From a checkpoint of a small contrastive image-text model.
Model: encoder arch resnext, encoder norm layernorm, text encoder activation swiglu.
Training: soap at rate 0.0009, batches of 128.
Data: trained on scattered letters and digits in many colours, 195000 training examples, 2.0 epochs.
Rows from block 2 of the image encoder of a small contrastive image-text model, named by matrix and row number. Rows with one number belong to one channel. Each number is 128 + 24 x the weight over its row's rms, rounded and kept within 0 to 255. All counts start at 0. Numbers have three digits each.
After each channel's rows are labels from the 100 images, of 14976, where the channel reaches its highest value: "peak at" is the part of the image that holds the peak. Only what is clearly more common there than usual is listed. The data: scattered letters and digits in many colours. In brackets: how many of the 100.
# convs1: grouped (4 groups) 3x3 conv, stride 2 (encoder.blocks.2.convs.1.weight, 112x28x3x3, each kernel summed), inputs within the group 0-27
# convs2: expand pointwise conv (encoder.blocks.2.convs.2.weight, 224x112x1x1, transposed), outputs 0-223

convs1.80:137163126164141088142148096117089144104099124115148086089115125125136090112098123120
convs2.80:094103123129131158136139114121095119107163116176103130097130118115077188138109149116118155141104135137167124140102119095101129127135156135105122109088127142125126110134122129155097147139213127145138144129142148107130129131095137173101132129120137128140119094130136141127134138120143098095142144127154106140131098160149154119133131159123079136147115114133123138110158148150122127121116129128116117138100125091118137154109121190102064150153138119142136122088128129168131144130145125107132132112089143233107176104149119132098145112145150149118121129132167114159146201129148142205144154118104140116152125141129113150134128104117132127099220179122101133110116112112128127124113
peak at: centre (32)

convs1.75:170140146091089116114138075117104138156091122152121107117151118137125121125127075130
convs2.75:134120140154088137162134112123125102132185099114119144149110161148148126113130149143117146151140107112190137123147152165132087126130130110090135171105129113122146118124114119113131113092153095160116155134148150146160159100127097123145173124103135151138136104127142146141109092148096097078130094105184168122132123099168137126080197123138116114104167129109155130139135110110095134148144113109099139105165102132130110106156121126115140112120107120104131171135150137148142111109152103113134146130084139131111165146114147122169081140124137146146152098187097105131196148123132109135139147086138107125126081116091100106137123086138113168099081096093138176117152155103140149110127
peak at: bottom right (60)

convs1.55:143110150153122144137157115119150111085130131084088179110143136152143077123136115129
convs2.55:073157123119121114151110136132109136115170100152181131101134114129148112122127080133149130124139142115152130144111103118113113082127135125151127137138125121142123132149156096171130132141133155142108146168115063123130096166122155155129143120132106118090101124144149105029142124112122082127152130175150128108133116132116137149127162125153118136167119127131152125134103121137131151121128122149123109111135108096140154136177137145129069099130161132116109134161120153117134128132132146126116069125099099104138128116114175119187108138138106048118159088156141135091124154106117107089145148185095104120148170114111131150139122137111162091106172104141135143125159127118109059123134
peak at: top centre (37); top right (33)

convs1.72:123110160155164106101119172138117089094165120155123103120121091140137128112126169116
convs2.72:145177173115110105109125147130132144131117132184169099148143111155083161098111063143118136123098117131144144112115148130106116137184146125152127129097127136085119084140151157129131128135142146133135136138123133128114149118195156125121098167130105116126091111134102121131155127180135101081156147095144125140112163128127136133135134142141133163144162173129134152096106142129144141111095128101140141127101089127140120142172126132131132126116113166137114182124166112085116145096105166167083164134129143109150110151163173070146151145133160147114155079139136157109131133160121115141150113152116101113108151152138156167110123141125153101106180135061123108149157146168142145129126
peak at: top centre (35); bottom centre (28)

convs1.18:147147082118136143150103131132108136159124139148119131074191151159118131132120161132
convs2.18:167092156099147119125138110111117163138174085120118184156109181143123120154140119123132115084123113129171125116112139099148165158105129180126115095125152130136112076122152072105183094112132164106119130139154114148102142087148122142174157114113119125099152143105097156168120119116123125176124102115188132104113114143132142127122108092139094124114141087119179112176098110093141110141098084129121120107129150125145105123115148109129171128120111180134132107111124141166129094136134139120126133145108127100178140132157102119146149132130115124144116130151127122170140131164114120105138156138188127105118109140133178135144128128115115126083054097097099157132118117112148121115121
peak at: centre (31); top centre (25)

convs1.20:151110119106173144098140080141124149141165137121095159089116108135120125089131129160
convs2.20:155138090147129126114085153139145133121089131115128133140149103094101144150132138138161157141077120147118122133130111134126109122114047092116152119133123107149133135151106080116140155113108105105146132142126076129138079107135135151109127164153115110083134132138149110147153093122126131133165132086087147068144114148101165099200159134152108175118106094126146113132122083148124137106109096073072153125117138157130127144088111120141132072138122145129100122116121101181157149156110134122147143124125136134114120163156150144137136127125169199154130148114124082153113111142119149102139090125137156135147126133171125123148128150132098114130073177147123158115126146107124122123118
peak at: bottom right (35)

convs1.74:141111087150080143080122128149141098136125154122129108134074138140147104147134095146
convs2.74:080175200132107132108161179122140150150175118159142123115150142151119116137158138155129134131156105166109137135155118122103147161080132149137193127142140155116139174100091181121119124135134141094172122143094124143122133152120111118142107163150165163114148100115111083131111116120133133112148132131155128141125106131164097118161150143127091118132132085106121138111112104135155158114159127047077160154122141100122117121119129142144117194139114105129120111102110161114136154150132108130124145148126113106096127113160141188115040144157117118108110104136178128117156116132122141119125144095122125127123112106131146123099117121121144147083110135122110145132142181106141120119137
peak at: bottom right (38)

convs1.34:093131091120135092159103106108155099146101138104145149118137144116175096154126131094
convs2.34:092135159124156141092173132132121148129171176105109106138134160090113124119118172134140133147173154133131184110104119157100124098143147133102147154113137113145142137119113127157131151100128148124125113159171156092129115126103122134129131159119133128091109100098133163138154112108092132124097158088134158121130144114100152164133091138108138130127123162146168099133145107150195158101126141132124201135108107188111138099138154135124114193113112148133103130118174135150113125113125143112082140117123129117153128111103111119100086119101092130092168092163160118113130122131100131150098065161191132120181132093130139132155137168149134144130114159126120130113117113111163116121138
peak at: middle left (48); bottom left (35)

convs1.68:109133103132107106149162192143138141145123158127138154114160163104143147083126115141
convs2.68:116154120123137104132150114126126114135102079118135155146113163154104157131149069123119104085142095127149134147123084124165137164141141096145108130149134107152147198115090157101141110173111175156162141138127184087177128128142089105118102150150155151123130117157153143119140111150122103130134116104150116122104126103117091137139123128137146154118135151139151071096099137165104129127128142166108141151143089115171124145086117134129095104188098150113164122148145127122142137150135125137088140131163163108145163126102096102170140121157117104118089101131094128112122154148112142084097106143118130124137147164133126106138131127147191146118135114130131108057119109161114103159120
peak at: top left (39); middle left (26)

convs1.40:132155113114085099129082135135131103137176134121140152110093106101147085146099123125
convs2.40:134144127129132155076130092119112101141134075108104104091153105113081130131120134115121117101125127155103134104145116103160152195136129125126151104135122133104149124164110106150131112141138112129071136133169102137149139114111118124130128118124141146116147157130185109120124107134131127115109160074144183128141099153107088115129184113104096124142107120130170104151172117122120163116136095105135087165108130147147112116136091100138092115128111105150152092127180119122142117145142118167118154130115162117102132094122135126150113130156128126140154116146105163145119155127137146123141148132140138136132105149112111112092120135132148226129145149117155180124099171111189139129210
peak at: bottom right (44)

convs1.33:138150112117082108142086153169170095096142121110132135094106118126105111146147152132
convs2.33:159109139116106134127121110172115109136154134183129181119153148123113143114123092124119116127156120149129084105110154146108115131118090122134112081117144103157132132108163147123109167141126140119155137106174105106091122183179148147138102114152108192111149133123134106149107114093112142137130127099125171100139100144158110090115109093136146119138141145127110098132123148152150123203138145123131171097145107108129081089145067142119118118187109163164112167135111095096141109107126166103125100130118138157103142126162143132115145135127151125127102118075178147106133139126120164122115140147085092128111152145126103130132164145147113136080103085135132169099136137126151138168113
peak at: top left (55); bottom left (35)

convs1.91:129132160153106109103134115165118102147130141161120108146114169086109128145179092134
convs2.91:154129156143118145144142151108112140110129064109146139118133155101138123147137100144112137125120096113096164102108146142074138140137125145166102096137125124108097163124119152097116030156124106145121096112094133128127178106111133142115160153100155116148091152128136177157151134143121141089128117100154130109139142110143113121144096179102125123153097164173090152123114121097106146125130107127057096106108139114106149177161113135124154133104122122129140146161100172092107106115142119106131137170130111132149141119105131090130134142146136135132116152170112136099142136081149158175100129127152104139102110164181126121144120109130162114151129095143106130091110135123123185149159
peak at: bottom right (32)

convs1.1:147178109086146093093135133127134139145127119165117146094107156146147146144107169116
convs2.1:130096079149151125104118116175088118117121129173124098175168102105083119139120124168207123083167111123138112132154113137151115137100139133116123129135166131119142106094132135095121168142132137121154127170137093168065138160103115100113091184113147119132114129166143121126144123131132112169130083108126118173150132145135103125088116146116116096115154114110122091151131123126105109157117143160109135119124149097084135128137097125141138141080132095128139126152144122137128074107114117127112157128135133120117138118134135113137139144131120124116142097117131130098087110132125139108128135137130134105144091153160086146091178135127115207123099098107077151127125127135197131089165
peak at: bottom left (46)

convs1.8:104179120097193105108149140129101138120135128114140098143104156118125107159133101138
convs2.8:147139143153098108131122157121181137116093126115127140113149125074129114094112124120137126158091152149183191135127104123087125121140147124119147106108114110121116121128169144138106201135146125136100182089138117139158104103096156139089127140086117137084148112149153127141123153127131131142121092119095060172131103157190128147148113159157154095140122118088092105126139134108124099115115141088165170098132127107131132114121092121099136139144112123116131118117097142117134171123100132112164124131142143103105152132126120137115126089103164152163134147128116077126104157109100092113106129152140115121134149104095142104121142138123131139146068096159162101172126101069115116134131
peak at: bottom centre (31)

convs1.27:100090133188132147134122150164152110135145124117136105163103083112124125135124083128
convs2.27:116103069145128152116126127120152114133126123146146125115157098122104152127138111136114120117164117100091111134153104135149097134138104125100111126123140176109117148122094175120136122102132128134131086130163103133129130173171175139163100138126107148119164161141139162080120106123107162108160115115143118104107163165136129123125125093115120171135118092120140148151206172114142131118162146091104145133139145083118137115135121120077066105127128129097119127118144134116109118143114111141125125152112105147117124173161111126112123140098151139138121134133169101121125195120095177134125191095156110089143107105134111107100139135154111162153218175135093116137150124144121120150127
peak at: bottom centre (26)

convs1.49:117153146121145173131165104152138114135139154146131142126141132119174064113137090139
convs2.49:114138122119090119111107159133123168106109064147152143086187157159131158119126131140143114096101133126138173133125103118099121126145145131155112122109143127107139195120142146134104150162148148140137121135156101141097122154133152174130149193168121116145151101148129142146141083118142133168145129103137152159109124154114146094154128156123129127132127091128175119149077122108129172105099179136174122167144136153145155096117142145132120112103131087134121146152107116190135165140148162130164130141143133150114169119130153128154135179134101151129157157132176079120140084118140068162132146154143138087144112125157114156129133107169136116136125121127106095139137118106118122164111
peak at: top right (74)

convs1.61:089154125139105142143103131137121120178155147137152150160150122152151179135083123132
convs2.61:117143141147157129125088112154129105109152211108120100101110138126141166113138131143135143180113145149105111089099124176133113131144109153140137122142152101112152127108140106164073127105156079094151105124121115159098148129148164116182141144122125104155142146116122071119146130129137193151127135129138087135154150136107129134125097080122135123158151103112084133130190114121078110133129122160140100132138115155118140144142133162148161115121146148152108104127153097106170137107123088166095085117121124104122185167128167147121139132090104140166108116122118123100129121121116172133132164159119160121143152131087138125143114144132118108155167121134140133117137140196130158151112
peak at: top right (73)

convs1.6:134111156137090076111147127123109139143112139151133090190094107116130137133099140110
convs2.6:132116128149131138159146128140150116109127120149133138098094127130127135164143159141133116152079094093107110128135162160126165157120117145142119096157120153122169131130146126143131168156122136143104152119145155110134004122140094138140138130118126119141087134124136113101135155127145096101103130113108082132132191140104122115127082093105110152121104111137134113131125120143145117152137120120129119149151117123099116128129115090142150154126133144122127136141153146150138102106108126124156133117106112094049138143117114117130102121130104171137088115136110119112114134126132151045139105114115088162154144142102088141116098130130132142114088099238097090104158138137111116126136
peak at: bottom centre (25)

convs1.111:105119143192126155131098148145152126097098126100131119145115109178117126142101122094
convs2.111:164156103175105110100114125143121143112125156093154161081119141151108156123151139108133164147115110170154120134115096119195118166130126104130173214111091157121125168106104109085151152127121120151071128107092089117127127129144122142145112123124102131182116138113139108134115106133128136128124127183093121130124084159096149151119110145123132116122135090136126135159105119145117149131158122154089126155099120121173149139155102133133158108115121136163145103108115102106116146147124115113120147147128147136119126141154146118144103094106149229141128142108155110149095139146111138153140121173137113139087131129121136193161126119152124136121108139084143090144107138112135161101138
peak at: bottom right (37)

convs1.4:138138107114121153108101138113132101143153133141119136059181118117126111091089120140
convs2.4:132123089123110121101128123136122133116127133141115146168130150109138134120137133159138129149129101109142105161118110152190134119126133146146088102126129104127147146108151141154161165154133099184109092094110095133101103168111152110186125130104155108117147157148128104142163127099098129159138104167126083118111145136191118152098168147145088125119063121132147147132152132122099098112133124132144174100118144141097101142138132147099194161112130170138102132162121096102124119134149139118173100131117124126125120162137113115127139103102170140124089169139140141180119096127154138083122173149118112124111122149098065133154145141131126158123141163085092093148118089155090111141137
peak at: middle left (40); top left (34)

convs1.95:093130140159144099163118134086149121165114149158137107123120153132175125151161126160
convs2.95:144139132178110122092178115116144127118163148150120097118128130168185119119104144138110159155106108106097117152163167135157189124130122132074092152124111126119126108152089107149124072150132100103143141132167092142150146098203139122130093111122094135155150160117127134151146163116141137138094126124148146135166121122183175145102099073125130110099156119121095137101139145144157112164151150122123122110173119113124120118131127149150120157167140078143123161114146111114140141115111125155125078088098121116159149114118168111130170135123134072127185128115118128132144121135139117085123129067142122159142103150123102144140109137114123131161148113113107138093111127123153132134104
peak at: top centre (38)

convs1.28:103100082148124120152105130127165149139128164135103130080112107154126156113177136123
convs2.28:148133114162142181123101133123127161109136130120145113097121149102124131150130132144120131108121140116135162133124153120127126078150137167113127149155171113147135113127132156111091146131132130156157113145144108155165136119122083111170080149113126165112173144134159118162161138109132150085159141095149139138128118096150166107120171136116112099137117135133144167072149146156129142136142143148149087162092147152078114150154203147096105156094138089136171126134134153125140126147166133071133138137109117087144083086111143127152116138185130129147141147124101131110147122086144159122145137075136145113121154126132160130113139099148177168129111130070138125110180123123150167136127
peak at: bottom left (46); top left (38)